{
  "arch": "pvt",
  "hidden_act": "gelu_tanh",
  "layer_scale_init": 0.1,
  "parallel_block": false,
  "nesterov": true,
  "warmup_steps": 150
}
Rows from block 9, named by matrix and row number. Rows with one number belong to one neuron. Each number is 500 + 40 x the weight over its row's rms, rounded and kept within 0 to 999. All counts start at 0. Numbers have three digits each. After the name is the row's rms in percent of the matrix's.
# fc1: MLP up (model.blocks.9.mlp.fc1.weight, 480x160), inputs 0-159
# fc2: MLP down (model.blocks.9.mlp.fc2.weight, 160x480, transposed), outputs 0-159
fc1.365 014:454468534481544551489515473552521552514449556504462511480502471515525502494531530478570479597412518482522511482494439590541480489493459554495564470585509488524473452508525453536546457476516484547490445481488533459467488555500503525541531575580458462528490539520487448488550452482479526438492436505435499528442536438521528434553557534453531510476495546477481538446534512561579557534534448415480490468574510501600445525490515487411472493475519474503486556495489558477460534519491460
fc1.366 012:498538517478513494505455497512515489498405426533496517513552455521484474423457499531479481575554432452539562525574483521521481503511493491592499471439432535516507486449507557458485489541506546485476529575490497524503556516436525555418481534572491504453533557469485423472494489573542500533510576430423462577526483476497540537499466489502506483503493512473426525483445447451458425440534493506510484438450562460461444471562526500464565500453501507566459510514522527542561556494493495
fc1.367 018:525523434633474498530486480530512570553448485480502557479488479534459461499440492382558521537415537458499515459526451494506500492484490566463487452510461527569556474490510521519515509480537453464531608463501548499547527483443468468441545480532483508467504528464463499510483491459510461449578491505526421490495501495596548522512428480458490548472460482540541481430525523537453568475527472486403500516492562517584530491475444498496509513503487407492509497467503561530458541509507486
fc1.368 199:539574478420500473512515524511527523505445539535487438432540482461521526515510460527583545494574560539433482585501533550433515506460587518495486468482512491565443542482575493450478463535446546476539420550496550511519499428491525474517540500505427462485420520533534492415491491473442447460497493541528549557521488536508466484487459555469496555499459598577491518524524467532472503516516479485558478533503499458532543542434421521503446551545500491527432514467471517517497534558511496
fc1.369 025:531529462548451496611488497518463454506512436452484525533448431484512538499514535485519498510495465466486509506499473498525465500525429517465474583569478454481539513524468537443547472482392522499584511449561473490461441506425419507500523529525485516530486489502454488520520508469523465521450476525490470452513511532578489495537492494502483494558497529588511467450460417454400533443542392484542476460436481582505526448469538515460435539495545413529521462499457529453470499527534498
fc1.370 019:450462477525423613474565439455416448496449486453497495561502504468489495476548509506525548514501467433519516527514499537496463502494502505518465418520530537555468506445484480486501494428527530506443464533430549471478427525436506498435550458536463472505515424498602462526470505460494512519465505486475421495563543478483475468535511479472485469418592521502489487508466476460542381490499470502493517520479480449474507459591527510510544477546428427482409482473470510494484444481502495
fc1.371 034:544526498476500492481555459501480517462424503499512475441418436493524479453473439497549547443507543524538540498503500550482542494530560494526540531560566452508458499523494498457478464530485536476601485547564533454499577444481432536442467513527500535447489541527527463545517517491512485455463410493588515461546546551431441489555496566481466524552490457434536470461530504492491504489553543490508450484496538478543525483510476477408493535440593516532500556405443515491525474516569521
fc1.372 051:439473495550533554466474550491496561472504505555479458457474466547510413554489539551582502522458433450524547473548548571434501520449488545505518482491468561500405541414525521466505535471462517463445454520469453473472494497442535533506463478515479511605469458501484511509530555452507458515486513499482538443479467472562522496550509473485529475514533471555433423556506508485442406509530439511529496480490486504453457506424547512593522454422479417507512465507519536513508461454522506
fc1.374 085:543518473524513510509476560461553457520565444515565497461450446420488543428508556508499546487536454536548468450481435509492530563500521482443481556512428524513468543526513431444486458449481460520475516520504515514509517508520487465484530400476545534472474544463541491447485513562515523544476505442457521511591523470472561494479461473539543588556538619482542449481514500484444454479486568569586492455482513550442499531524538514464438482504547513551515509546479479543531537511560542
fc1.375 008:511575478491546455501435523515552511497520497504509476466510538509488486485434485511505481514454511491465498502485544428480496502516471572523522517513522491399489514532473502442554512543568383509519552464577456536547518496481450485513524583548477572577533546504488510453536532514540507522547544460478495554514482450435596488534440443480556521454459477428468528498460467578467492579509500487489571504487484471502469430466510475430468498492437559436535483477561475564420507445474476
fc1.376 009:451523472532566561460502501442446494478504476440480482517454508515489541485476462553436457513510529488460458556494509504464471460557581527446529459519558549522461544528442491502556514579450483457510482523576537490456432450464460464449536527470495483509583469477514487568542509481474507461483486560506472377540471521454492529491521527478498534495486437568490468494491474563403490553422496554476500518522529420558530528528557504502467487477483500438551466545428415473559494515480462
fc1.377 026:543556428476488499469525528522502412462509488438554495508555529576472552499487513447508432477467532519495492461390468516526445473526477464475481516549476460488515500533540512527478466476567472504484527513529514484528467453494464458414580519494521486487489595557505530561446504458490468507497458456569483519519454566516486448496463563532517509526398463497485480508506481479475469525470458498476570548456498587595576413454530553488439560528494476455475453504493515537438469567494498
fc1.378 012:553494547562479526478481593436464461528463452524398488426532517501524513501531480538510508555569512484428510436572464474473528544432523487530506530520497494487490485529456477510510452532459557503575523426553475510387535436455506524515494510534474466557558496501482541452498547481460493431555501551463493574462535538456455451506551580502480541517423536488509496509494497566535504480539555429503550526489528458497498537553473485546499553487477512474519558579505411475518468508524482
fc1.379 016:504562474551523495532583479450493480560495445527468515435451535545526440488536573537532475542545483448535541499535434492509529599471521537488475547488370486530535539536453468569536514402457528508483485500420467482496482492493463497555423469531431520492479470439476471502474492545541425492501551515513444492504502548489466530491525465486562542537455537424539485507490491509469557494556536479588523498571514554524508531553501521475486531508543486538449546482505548522482456581465466
fc1.381 054:507444491527448490454485504470545478511500585450579469503529519479491502511530494518473608455511482511522510518555564535505507469486514471447506452448496492498470542438512501548507468471516531530551451542481587526500557520546499454529505429428442484545434530510532540479470497433530490504476524466522452559524454476563483541530508557476539508448528583491527527481539551541640487468434497520493515632514468496502500499494500495555506444514509416478590554480490506488501469433511551
fc1.382 022:485520485538483538494511531479492560499446539459572593414468512438524529521541505512562554458566496467530451445481463510498554480521502458465508483485508448531492508536509464606524522542532503488473503605549507476451441403485394531545494605497554413520480447542504540519420517458539504525524441501478467448519467488473471495480505493499455529497477446474504430529506406554490547483547529471539494483466526418476484493539519548575451488507485509443494488505522510494457479531472484
fc1.383 010:590510478503517502508529452551485453541523453518471558410434418528561490496548448435511463605478459494516536545452502445525505524547512525489468517510452434442441521558488538498473461559431481528490526459410495475451453547461462476508494520565541531494502568469517448503534468478480467524473567481463491489510582505478477510559521510563512556477501581496490522419481509470475486499557532476540532463525457529523451453464508514531526515542553478583456394478490484474513530508503443
fc1.384 018:420483548541484526485560525537458568504514458447466512539463530475474518537529482505529487532574552514519442499518513479515528537542446526447401473490521535506460459552481520493470568533492455477544542417468459555414551497522453508555455439497589511543579514477451421524553493455533485442470521486558569497428552483492460512466500534522521537522504506540448542531509468485508486362481457527522505494525531494529485479455560511500510520465523574487501530591514484460480433522500539
fc1.385 015:559506439498523536499488482542490532468416513555532481478512490558483434480444445471561519531508426471456482512526501520524557513465451488549535500517450477506398431510550554408475458517568505464492452518479533539565535471517489542504486551567506490566453496551499474471422474494553496484543517500498438447459484471448455485561533505510510554517503506544523591525422503508541462564493478366432524469438514510538489503516460507491512479555520502441507527521475455413489527478462453
fc1.386 016:495554521531479470495493501529522522524467455445518559520529473540497436460468497516537497516480422482573475505566442434496535520521452550515493528513419451556468502504471477443491517475419558475536564447503543451480436582512455482553547519497487543559528558455499414539536456522481430470531460506541400497455618430525463452547534473535426527483490449485459491472508488480456455481515482462482505442511464494461438466513478474552534597511523450467514486533484482470493508559506476
fc1.387 013:461542538436475517477471496518493510527546470482509556476490517457502494506594513502525449435447470462550406432481446560464540447511493487496443463481464465475517464533522498515483563536501445526435509500442462521439457504499553442400499489482486518563453481522438379433522522501476466465468443495495462558515527568494481505470504523500496561530454525480445475607432522472424470464557425498484499512520470542461455464520489554467585488496501538493547470522521517477455512481498571
fc1.388 022:505514555483464505533516492409437521548526478568531462479531493475465525489577509446474486481520592455566572438480547575488510480576533537507444532542516537481489480400456499505471563451545401464558513442482529497516527422477479476516500518484520460449482479451507517483494505539453468535503500460491522501494571544489457489512576525534551488424588510506514516561527526409473479498484526546539427491468498516476556530506488511489473447538543529567496518515521495478481416581471442
fc1.389 009:532468531462454502494497477511522453494435516420429476483506432606526449437492457550479476493505406544455429469495515542477482507445521478423553536508480493498446513489455483551461467484501542533477502566479492427490485530528462579539513525422440565495464439528483543534446462474496479584490463566563514507428493584479498440558507477475451514564460525489445563468493483518527512515462512441517423521454538449525467476504500450481491566488435486509497470470458482461514445470493483
fc1.390 172:493449456489458431487569512526551509542474464482585509539479516503533517509581460502552518501506396484510505488515504473503465500540448524514462484434454492529466487519481511431493491521547545554470488541452427514521543502489542530548460540415584462416476443497521460414486564452484479476508503438599395503510536526574506526518591579506475472446545489487466496525518448503524515482499462460489502435490455485424544466468434491478561471558527519499509504512468522489480469450507448
fc1.391 028:516455460482484502581462465534497467498463451496482496546546462532484461502492492473436503562453493508450457543515481428513496525469505596526466490565463540497529513508452500465508488545438498507500519441443397536484430576464545557489520504555488511474483499458393478435562443561490418479558556512446545499496499495519509503471461487512465485500477545512451507461518455456485524508490513492470547491563465526540423571560572461526501538468586497586447452490465492451514496481573446
fc1.392 015:486565459454502576506476546515557475446502476501470470470499488467521491467478494552572500530500445483483481498492414537526593520587533520539604496498544477431535470472524452468525508524476519508559479464429530513480531578532533464538443462463527514454483486500466521555574463439479501533459477516398523491534553521482413502508450535444522535538472434529482436546517549486590526429493450469544480491547467471481532474449501474543515441488523424521515483499510464474482520401481471
fc1.393 012:527536467523531454533505507545529517518520576511519462607453472544462519484493500428519533574488439558573455594511474447524499558446530443525443478519473520501585460554477546569476555471530559498526508462471535532504537533418393466469513507459513477541511469542510526501484556538535512467509516492564434461490444443575545518558519453526547551474410527457515524497502512540424510478497481438484505472492430526519532440522447523493510536453504469500495447498510466487525462535526545
fc1.394 131:497499481459467432484462518510425497518597509534428487493572542547475474451521526513504405552511541552481561511488474547539482537531498519610454505476486464485498477505453530483484467387399511447403524535419537516515436480469508464504508481483527443504476490518465506533493507492547474512508506522515593543483476460481421478451460550443489489518482551523520509467519539447499533426495546444527424551540514525534525435519528513566510534440444564500499492545458545491522462491482483
fc1.395 010:521469459583528511487478459485542450511505510518497431546483503480524528551486557478591518509490519541586524529474422498425513514494525544486477465559489516550448559541500495491474539506454555533461486506518457423516479475548435443538513515518520504536593555477467497448538510578420451566497562427454475519502524484581524497491547457472496504493520575527400533546500537431419538513543478545492524478508482548477452478489510497530537581501490516518432510496491548531447431481512560
fc1.396 010:423508529519450480571465596519491557475485427469576523552500508495523504559443540432509527528508546507484445551527455475497579531511474433503549486529551489530486474489533494523491534517470526546450543531548471477491543536466535539470425456525543524471459536542452415512509536478514438508509488517444536509488434452584471512442525430496451432501616493519478481476463480522433477485543499408507518498477434557538494518491492478474447440484552486510432536491479559515459512499523569
fc1.397 013:519514524518513514516583526535531490538472490554502548464406541486514497545491547569607500480493491495570500491443514479476508556463517477496479523530530547560546510492546470498494526566486439482487456520497458544527480501405506505418500543518519491439495489566502490490483477447506502513536518541506526499543444453530476477502479561493592449545474511489450504549562517435466548546457534473523500434457495502544533473459428606498548485615512480480481441516545498450413531559533577
fc1.398 022:507587486503449472515482505552547484453531499459519485467561451516531514496551509512556526507464474545474489459485461511483517515517444457449526516541511423483500570468593527502551431485532523501477491511581537535482517490543509523456531511527560449491513548575468524498462539459432423480484469439525544515497487529472407521495468600493525530530521439521458474527567535534490491526501462599563434534446494565572535470568493547576453522501520502474501473456429533495456501559428472
fc1.399 014:608478454414507505429431538575577510493508502472528446490498534532449509531424465525526484475510492470492483466416464527496437477503560451542498480522546486421533527557511439490546540511570526511425531527500565520522498553551554488467559478553525525499488485535532481479544506544557535428527534467506605564462513445530465515474494491455553511481477510504490509508503538501545430575485440461534516483555499530470510446562529546482492422507471500534479523491449552463524467467446445
fc1.400 020:528524424517522433506537449506504513515485500449523485478470486495456431503542474437500533478483444441478557499481494454568524544570524534504465519572415456542503473460525502525471455512482518479469533520481481494458486569469465426497497476427505541506488564436459468511492454501537434543570563560451432508493502488422472490593486521484538577468541485523519415510466555554453518503513420456469538512529475518501448493570489477629493492517538445555430484516494487458489524526523535
fc1.401 013:543546581484550477551460511520527565539470479509476485486426502531503520531517474459489494513470532494471528507431525534577461517537448555553472614471566518538505480538487550502574501535501549502559472435573479558552470489517484525507491519465508472535450483490533455510521479495453483492529505512555466426472541554485402486525464481526489433521491458497429465513444563538550508528498438457479521498584500499470496427481467537443489509513532481480521433355513522489508434519532431
fc1.402 152:572482555562515473513514547455520436481537535519488545527500484507498465460522491498504554511620555487456456566455522491467539570514541517497500480504486530494470473562450479463509456472483575593560501451560625555595559534492514485528515529467487550492465532506511483522489488470519539524507415472516453508511528441428569483482490524574430559489557549484480548395456553484559495547560473460478481538476510509487480451488503526476460480499571490499499496469481560528507477507517535
fc1.403 010:527451420469564497534567528512476498520470432519534430548471455483512473486477550495508443552477491511458561440518511447452492484511559528521529456510476535510487533519606537496548501585483502471484514513507561459513447457517574519413502524479530527511437534519523587572461486477486464495504465471513456515566553494489537483544538526481469472572550484512512445466461514579515571549461559534493528482493548581488489572493526458506499522468480383455439438490497484499547526476557454
fc1.404 027:487485497572503515499550532530503556540520494493502495481440489510491497430517535442528499518544559506546466479539517522484582481497544598513430575506494497521381542561474492550436517508563490505498476418477473469531513488457393516537468534533474461477490473496453505526541495454513518474467528550548499510483496519501608449516503529441488496546454478558475503480536504534470460462501503524517536459592429388512500478463455527472521570409486499515404565551532508509469465523518508
fc1.405 017:519491511419551525505477472452480548482534478433526480539527519498479523459505517584448446501606504535546551478513483427526496497407604516532546446471503526570512464526465497482497514474525486472527532482539466482558494476477545501466481544523532509560498478490493546509607541506486550513480441502484516507486572431446501571537521562473474526505538550482444542493502496480540528503485552486522500414446528504393482469444534529533608453482492566446449449564541495467512495508473464
fc1.406 222:519479508470481541464500542509489506468461464496489532490492515486460520599503492439513513495510499499547541511505544520495451476461576527545494490556507490468540518497466500505522511461484583573575383481519485467502436521436548498496483539513471490551423457512445514419542492542537495522478523527472440568540480448578504442444493443497467475484509527417411435532482589588468453447543478451467480489486523484499508510499474476502584397463497463438507477492476478521461511404456528
fc1.407 191:463422455513496483421471614519473597502553504548514487484486517487526516525565518506545496567488501464497528508552587455469499502454508517525443517472435509505495546564532444530553516453456526476424434524548484509443512545482553469514497532540513508484462480474517426453482445536474554575507554520480489455505522500519547442612552478519538528506465458480557530542515475481497554459541505459511490479509536484436482567452590471462488488459526501475547554546484469439456472416479510
fc1.408 178:507500516506464492485465498498487493462611556573502504515455557512459554486441553535488523495442590497496507449492487528514509464487546484468553449501477502491524496533510455480496569407400576454515591508533510538579518565455550507474550445464511527472468472525449483584475519491459438515499459541465382464494494434493468496481490508543468557432502518510553501530521507485542547427532485455586474440473545463535513532424481465525509546498515508486473497518587491468489521482527465
fc1.409 045:509561498536540524522516508429494534501433467478534523534417503520418490498608440373544533518492498465473562477540504503505511491566470510465480522533412452561456453486533484526455421511495529465534483490494488511462586607450499469525542491492498542406486538482472461484504457459481465438527541491528461528556477546505460492487522533516448562499532554526530444432496498515421459488500468497416497477550468449481491485506486489500484501488518418527445485499459456474455550517514567
fc2.365 014:477457469550484527523532529461495437603548504492503488540481463469448523495451421483493468489559492579446570511402486459529525499509501420515480520457479525526489502501506509435489515509487478401541493435448463572498521486556401541518516482508500460532506393539494458474483519467457504507493617496548462522528517487535495525435534502508501531519433455506559491482467540521455505512492515520466534490566471557490507523556533564545554561548498596497536432504455484532503474538439526
fc2.366 011:524504506507492474477496440528526521468475531406542492564440505528478551537500482559591571471418517504535545574542440542513521469456499518500489521497532419493539469469473472474478544469573513462453508366500482454474481510487545501530523458545481463496495585500553477457502486457413503474551515532480475427498501516506526509528500577471489513447435446588495435436440484524572521466403469510514529427493515544495500573479499520492551481491455527480541545541538509526493526532484484
fc2.367 021:500489477489595449563568528486469481463550554508408514502464514487523481412545520420517504431523455509511508504585572444528539506471503523539507548509523514482494505515476496538516477484539500494466506512394462572489522496462478467532484503481532475413547511547467498452493457501482524506438491536489521537534404440504498472482453558531497508570494440466531498578466535419512580476397504504508500572533482497498490586510502535526467534513524576511437506468552503569526515510438461
fc2.368 196:458522476484502471564496503477526519583482528404525541521447491448482483514489495503483531524526552456474474453529575530496517521489412532538547497518413480508506495507395440488443492465530595551476413542558517480533501518439560454450414464510558498497478520443502511514495497545535502509472469523487449486432501477489527542569506493502515584482525498413556529548502529502521448515496532528534456539539506494433494444524517524538531495476472484417496500598459532526493401522556457
fc2.369 025:527436471430532496519546456543490504503465604527524450516434490483494437480462566559454515486444543501460493526494474514469525535522539504573515487480522438543601428434540459494495467476510519477617489500486480513526522495484483446515436511491506473472479554459481555462515531537510510436538456473490476464582444499454521470493487499542523429402486464458531559545546548384497481507424519506484502481488502483433437534542459562555511536521483535525430465498466523548529523476507492
fc2.370 021:532483457416506448502488402496538533487448485559532518508538455504516475479497478536456527558454435499546511512489509521465533389400486536524469526531505449421481520534465501534602523450531493537445494481498525526466422514540514517535573494535490502546547510421452515447545509547497514480497508538554473461523465457503496513523487505506484539528519418476427510457514449611504494544504513491541487483524499482475505600549403498554532555466487532549452502464516523483495517557476415
fc2.371 034:519523481485550572491478531589404512553525484531555469557498428457485490550538549510505505543473511449481488560536521467472490537463451573532489481461458505473493564477510481564526476474569404472463505437535518498446459523549468505542573544441519540480508505484529566413503485484439449537538500524462518486457495542530487504492552452520492435440459477504495428474470485449523516508533443498479489456467484487516546502372513502505438565533456542494582489530569472449516519533448516
fc2.372 053:553504526509542540519466465454520463525529483491541504588510514480486459590523516533484458510477532502475396446432453500499513549504498488481455487540528517556422519553491505468499481473453485504546506459521516510495398540473456461521596531479488503522537407559470433478514533550437491567486465485501484523481482525577464448461486561457495541471526431554478520482452544546490463508524449441496482489426479420614551478539457533521537564496497480469524459531495493534491566549454451
fc2.374 082:554473490473535478479496456479458469473424572510587488484477529608511531544411443509472519509449552545494496501521447483496424479451572528529503477575458481483553486553490515547473520440495439478489503428554492568506554523488523447523501489514555562434497550570523513452528556421509503507546450515535513483464506508470537448460562498553529404423487396517431489445527468460503481453479481463472517501480470517542479573479512491497476557449509480535477462474520487484489498547525472
fc2.375 007:559536477505538480480412527450477557476522507496568435548498510494515533549528451512536488492417485457519448439435461451595540557512510468477492599566472489514526520492519548511448474504550487502442477510574489459443510542443520500451471463511487544500501471522549483474520502548559472540416461529523479456429534648509523512547457486489477506453468486458513526484451465473508527512419479495489481528500569454513451464450579478475461447535523495559504479456550445532534499512513541
fc2.376 007:505489468486528537455475490415500485458452519495500507453465535502497529484490469522433515509477514479402550489529486477423484482510527552527544441458590530618471528542468503430455513519428479483451480564583491484526500440465511528493497483427492489539589475580492501517521546533480574457467520529549449432549528552440521494434464554531497540499523479487506494505514561579427521486534494531497525529423526479464485467478558530437484472479545482529502468528446403428483525481507498
fc2.377 034:515452528556500542500494493487500524524559504547528504467545484446467461609498485536529414543501532529463483498382446481519504590525615408459518467451457470553460477463516491476474485444492485477529387458504473447494416556476439592499569502533465496538523471503582491483521520540462472493506480476516504518558541476514468507468538506499507499461462442527505524506506545494441449552546495477509510474498512501481505563462475468458487533494523553495554555502452497491488424581500438
fc2.378 011:543509463593480502518475510428447441507494482506474487505490458487417513468493532494444533488528432556480493477486437499531459503464542529535468535523487431514544488513503494457481429464518469443526443465540432534516554500484509538542490488487486429535485514520521504459474518458489496488449529492591484490471504566423540541487554505459536490504539408554472627506504496483533567526509521506530505556530525528453531549565545562480458525504570536564432425440465502552442512509513605
fc2.379 015:522427501486478512520561516497484527499439495515501519474554504479472464523468478522472465515444578527504501551508518521485507544503458576489481501444550472489556483445539469473529428507489484484497507551516505467473520555474479462521554524443500457506471494508506507509436483536385537568574481492529488447432548441503571552532479544412490482399499446607459548512501481510619496465518541504501493482503499541511573509492485430575575478465506475543456450472584511519483523554437454
fc2.381 053:461599493541466485481510529556533511527485447575522501469416625536505533511480445500539481456463483529528486504413570453539472530551464469465509487444538474521509566491488477502468501540517505565405540477531538439442470480482572558500489474541514506488514499577474457546480507524515531539437494546518541444421539499486540487494441487501490557573548467522484467419532487522472476513523476519500525487526502545460534416423496494453470415479547558514460528498567493538515538546467515
fc2.382 023:503564538450518520547508457537456495544463564430470429525451483555541543502514482515553509496444517471478460467570497486440479478545541520468490488481533512540476415591471497513539492495489424481555514592467511512526481415503558541447480457477510501556543515472477503526513523545527467450505459517465465559480427489439490520435527514529524482525578498428588444456588483530496494508496472491503456456442478528533467528548506490522504563484458434453523509551467516515544560532434403
fc2.383 008:512483499469462520514454535481508547469497495523555534561458520519503540598506541503457565493440487483486497465495402466470527521482550476486515564398503515450480435477542527507499552472489560478626518499502469555537469403499569468515413502411496473479478488554523551526533571526463549455505492496448510450485495510482521477488510478497544494425483461469511524540484566472495475520465505489505540497452523472478443491543510538451469511560484482502475556567409438523500516576514602
fc2.384 021:477485496520457579429493485448492524456573426542496430440476582499496499576477555488494514475477505527499557445492503430485475565513555499490512507532466578522481551468487490451595465573541460530494500537510505477412478404495492481427548483444480484567488473516496518454487553515525489531431516520370476559591526465529535511521427453524483502491547493509546495538512498510503490525507506527516555449523510477554473533453488486518537460450516410514499479461502541562491467518446484
fc2.385 014:499492513495529521494550489499424551522450462577515441439492470513506456410418409496566499539443528464565517543445529532466550580487490532472509548530472506417440441513482545457551433484544515486506504531464509572536474532440469510479502475504534533482493539522569548536465479495546527586522460486551456431451504475506465453596572488469544499483523429525500523482438458483517448544529507438476538451486449489469497469495477510465528466471544471509493533482477520513481586526543443
fc2.386 016:492555531528524531451502523554507420475516476497467519514526507492459535501518486474496496481541461503517467513440510482498527542571493478454492461518514502552447514510529473475500474482505468526483486500480444468455503549483475585515469529478582501431523440585485448526424437512437504540445551473446405562538497496570443520519519519444522490475510479595434530556524450517497521546587512507546503428557519514552505502527540509537425584415434488438558527443577523518563510498467529
fc2.387 012:500584452492565483498529501568461516486499444493501502520564538489484513564509473555526482485503437476493433442530466440521519531497489461543523486500562457508481489492489534455552470458496434563568497407524487469434442504473451477429484500519560506524497498488468468493503445491495487449531526486404472561506545602462530563553503473528530530511472449534496477571509501510473502508583490608509512467535505443493450445515463511463540506449402548480551560551505557443546527444478527
fc2.388 020:490492430559497484456541483500534503409465446538473549587500593564519444457594512482538434440528460522467505502517492403501476459481507497507501447456495484480531498534552418550540487446462534483460535479551448416548517505443507466503524435451447511495498470549461466606542553465546497434496512500494508532541572449497542486464506473548517545541515513499499568541514544474570502541471470537538533523517462505487530493492507578475514506441493471477439522535466544448512529452541523
fc2.389 010:519537486451525513580508529529499551437450511449536525463558521543461531618483478514460511566544460485472481491492578482493532562503520461493563515473537520545492466438495543506469532577501470515482497452515485475508465471458473573497441563479518576544499468462512530498446509508454482458537487519429515496445544538518503563519497508549515460422540525557526495544535491538531486497561506464462438484488500434523400480437489434477464529492494487427586486501505442489508494423571402
fc2.390 175:535486496492523492503490542432507488456534464494521485513493554512517542456537401485514524487517485461526494568450461543519495518517536495568521534493535456510500418453506531455490544428468534449473514439531454507521459491436493529530434534605522524517516547562540431487487470463435511556522541497475618486424541537452499422467538507528470573536486535368528514514530519481462546527459533538484530532535499509481475447495571517506518485562530551466519470433513478394455489504505516
fc2.391 030:461474484526465425438489462490574490464484509546586498495461471501512471506512490504447510476545513477500463537542578487526465498409527536521479476494494433486540544428480459539497582497562476543465514430525488444512501573505483574516575509560523473503580502534479509492501478498448473559475547518546566446489553388545481475526496457555531555505457459517465538441511479548534514506527481492472513471521511494458583477443467484494494499489619559498443492466574526516479454590517499
fc2.392 015:506477491530493497510512399525518515525555458493567556478507509546400471601486467523501512506497509514505484574526464482481451432527394526501454486466515509527590508506551486428465463499488516544490516499484508421474533495519545483536540497470494521500520511526418481400494467499524545466479510510491468501519554547500517540438533453481525464488557589426493568475470565562472477500418467515478517460483490517556489481529464557517516518439568538474514428490500600474427474515421502
fc2.393 012:492499545456491492503517517489470502493474535477461513420540587469514558502454563526468467438553528488490558448504500531529533532556478561519518529485501414533454525485542434454444462477477529543482550582496459579417532540478552558549428494498446479452523426458521492519502418459462506471389509502548527483600493568482515469485502518450473517520475489529530497553517485420536518478478507503551477550514574497497472505538521457475455409523496529477521545504442551540520515481497428
fc2.394 109:467464485542501514534531514518559463416548537507481472515573505530533498483464448466530540469562514498517526577490495531556538471399493505501519513612530450410497535441534483560465479420461530468450513504498533499540467606456502493457457482509463503538558510474418501528456489494457570530509542436439555481456452430558597412486515508498509591516455454536501506491531526495536476523503514483500502500470501501513510528522465449533517504440515500556450495463521493587454523517484549
fc2.395 007:567533587535575507508510510478537390538491487489533467556465493469512457550511506422560501520554572454512599507432533502423568530460481473494432456509498510551445514518527480480458517440496534455472543516457504419503476501480532476570563514489544505520567483523486533492524467527465480517445516485522503466444584553487479498416522530480524539460516539476389419495517531514472477521504513545513485445539561531511434459542505546543496497517463511474544474581508460533510452476474472
fc2.396 009:565464484445522577537591460534515446483477505492464477493479510516552451410515459514478570530438537485488526466451495532539460481543488532492489540474442552548510484480496544413515490549539459498544482565458481493534468433511497518452491540440488512509500496403502519451491493511531490583491459512516456534482464488471506491593478579494558477412434527558478460536532468513462526490525560550490489491515494471473430507536542511639451549537422501476497452468476468501556505459509470
fc2.397 016:541499510433537447461518528563472541495479502498496493476549530522601560587506454445530525519561426527480487416511521473550485523459530486537542504456520517553478557513530467480526456513518493525481550442511526493469493518448524473481496472478529523467476455458459527511439424506448494495578500537433470531510550569509554512486456550580510479441505542515500402535572447506479544485483550465509512394490516470513506503479436523515470460503392464449549547547493422478558473479501447
fc2.398 022:534492558453534509464496477487510447503482512483447472573502468523457580410479507542487592475495550498518488519485464542475510454499401465495426493552531573460464419521426544601475522531482493444504496532504465505519590430442552422495508525458476525556503477497424472523539473486493509547496536516456474523518530521478537516534526442464492472493539520465545492454437429572529495525526513448468522533528509498506467503546561457451498493565460471468472459509511514539567528456592559
fc2.399 014:473486527533528601579543504522498520567519474507464458529455454479493527515523514506510509512398504556485537541489551492534463542463444441413441451472473579491494550493499535466439474511524455475536531467483526475482388545526470590483500502454540462551493475451505512526495471511485509541498426526504516496521463508529552501544523542510472511506490544411535442506544464626518480449427533455545450495517502513559484462503525403514542528585534507450518476538468474464484548523461480
fc2.400 019:523576480468516464449608469569617560511576437522514553549448529509514537589475391488480540492498516503461496472434523525511422527519533428472529500457491406420587483465528528461471492583509493553472552470494489505490483478511486439498512474439497511437484500428513466470514519498470485537599476508550481431537483484467502480529547518507478527452468514489509512507498469575480490473486537512508528446492499472471454462487527514524491475523459492481545559536440483522537561517557474
fc2.401 012:505444480534494482573523440465475553509541547475501484499488448547413413509508521523504470475469558479451492524528444502556485540476462479472437465504480473468613435565481423473522484419477504587560523529492458529482477407540456518534436449461515459504543554516449491452502541482566509474518467487514492509583534501525517445548508484503523516497495451519621498537485507452502541529443441465503511538453504507467501530496467540537534502453572563542444546547492498556465541520475528
fc2.402 165:488478531485486567485558488533397444470470488514483503540453436525484482510482539515502531486486532498432548489518533511502488408492462517504482472506542491492506511482543452524519547502490383532500499451504477482487508478547483431536552520565507519517563562501428481444489553491549414556491508562508538467485459493446503533499428496491485405563439559426553451542507468511530468433558547557497470486487482559487499476454524536421456504499632489511523527583523458508526512505454476
fc2.403 010:483513460519556542508484522526420557481496438497465490454564575526525441622503473492496533571535416517442519466478534384565510536456532485511545436490532488545450552529524541437518475504513531530516485499480486463466462501505514490486474523463521487575475486494519561507449478504522499448512526492429441578554483512426532554533454538473485474494446491529470538501551529529491557475515539476527474591460515528456438525513498397498478506538472495507547524516492499400472491477552428
fc2.404 027:522488460600516478527447587461470432564515522453544507474502541476472481461473540469524504453568450581469482508447506536579541526502546494441480543485543443479526502443540502447502549438508523508441566516578516539484519582465524512512504480449492413522497454564572487516487507478452538520424466527535533453453529463530447503522503445449473534505486462587468581514513531412569493520479514499532487466448496548438510513532496532562470538493487499523445481484545518531466492463511562
fc2.405 017:506553510452468416564511495495496520510473571455453479526476490526483449487443497493487503505597479464484462486572595464504546480481502578532517528527620501516424474446481488572517576520536511526466534517428499518605554442478516409487525515570590570534536556526445527477473491478531530465475468487459508538509507536433494529454512505426502483518478475479547503472483554494489534435545479525449470505491504524482505468540497487470529543423462489481466413522517510489516529454451466
fc2.406 207:495459525490495533475488430473483518494529518464494557595510399467495554477424460481520540492516526526531502562467489448522535499457491521550415409528417532478589531479417456460494485581509507461501460523496493508475484500463518541500515571470519489489426511517526512494479504588504424471490526492524514513493490462514403514442502517527501498500425485526466511516467491554463457456547492521490495491577497475465542500583562450449539520441531557577469470540454597455522529501555467
fc2.407 198:538496474493468541496478488502465486587509460429458531513507543520466460576530485484501447518447512531485564562606504454502502485519454472536462517457442471497543501505460458536462511461586536536449403530456491488472460558432543520470465506492594492472504509487480465531517446490466475541507452474508519476426490489491525538467522445469478599484543502513539525553496493578561485534527503454541512532513515606461520488569355528485513467459474449562512513522517545490495446527508514
fc2.408 207:523434528539516560520479566509527521576486553495470448496491497530499507441499491498561517473528554498584531502460462486482517407522512455461604440514634452454540549527597518401514398528492519572477467460522497495455458495543488520444521576440491511470513505489537501526512500551448518519484451475476514517512432528485473563474476528471484523427579488550522496511412488497513526497494554515521504498492492557457514509441480507544442519492517428466543515485527506542482503429508505
fc2.409 042:484531541484438440486523451574564466544534470544513462541469513450528512605476456565508458509548551529537508470392470460504432457531437421460530519479549452516535515460491509381473544529486525570511563458560510507493443446518489446517491498460496536515459491418477494485513529514518480443579502493535478489487488468515535518512527559505469506452461499470484470599473507505465454490543491455517473445493498443530538468466481486533470533465452473502562583528453450508570512545549513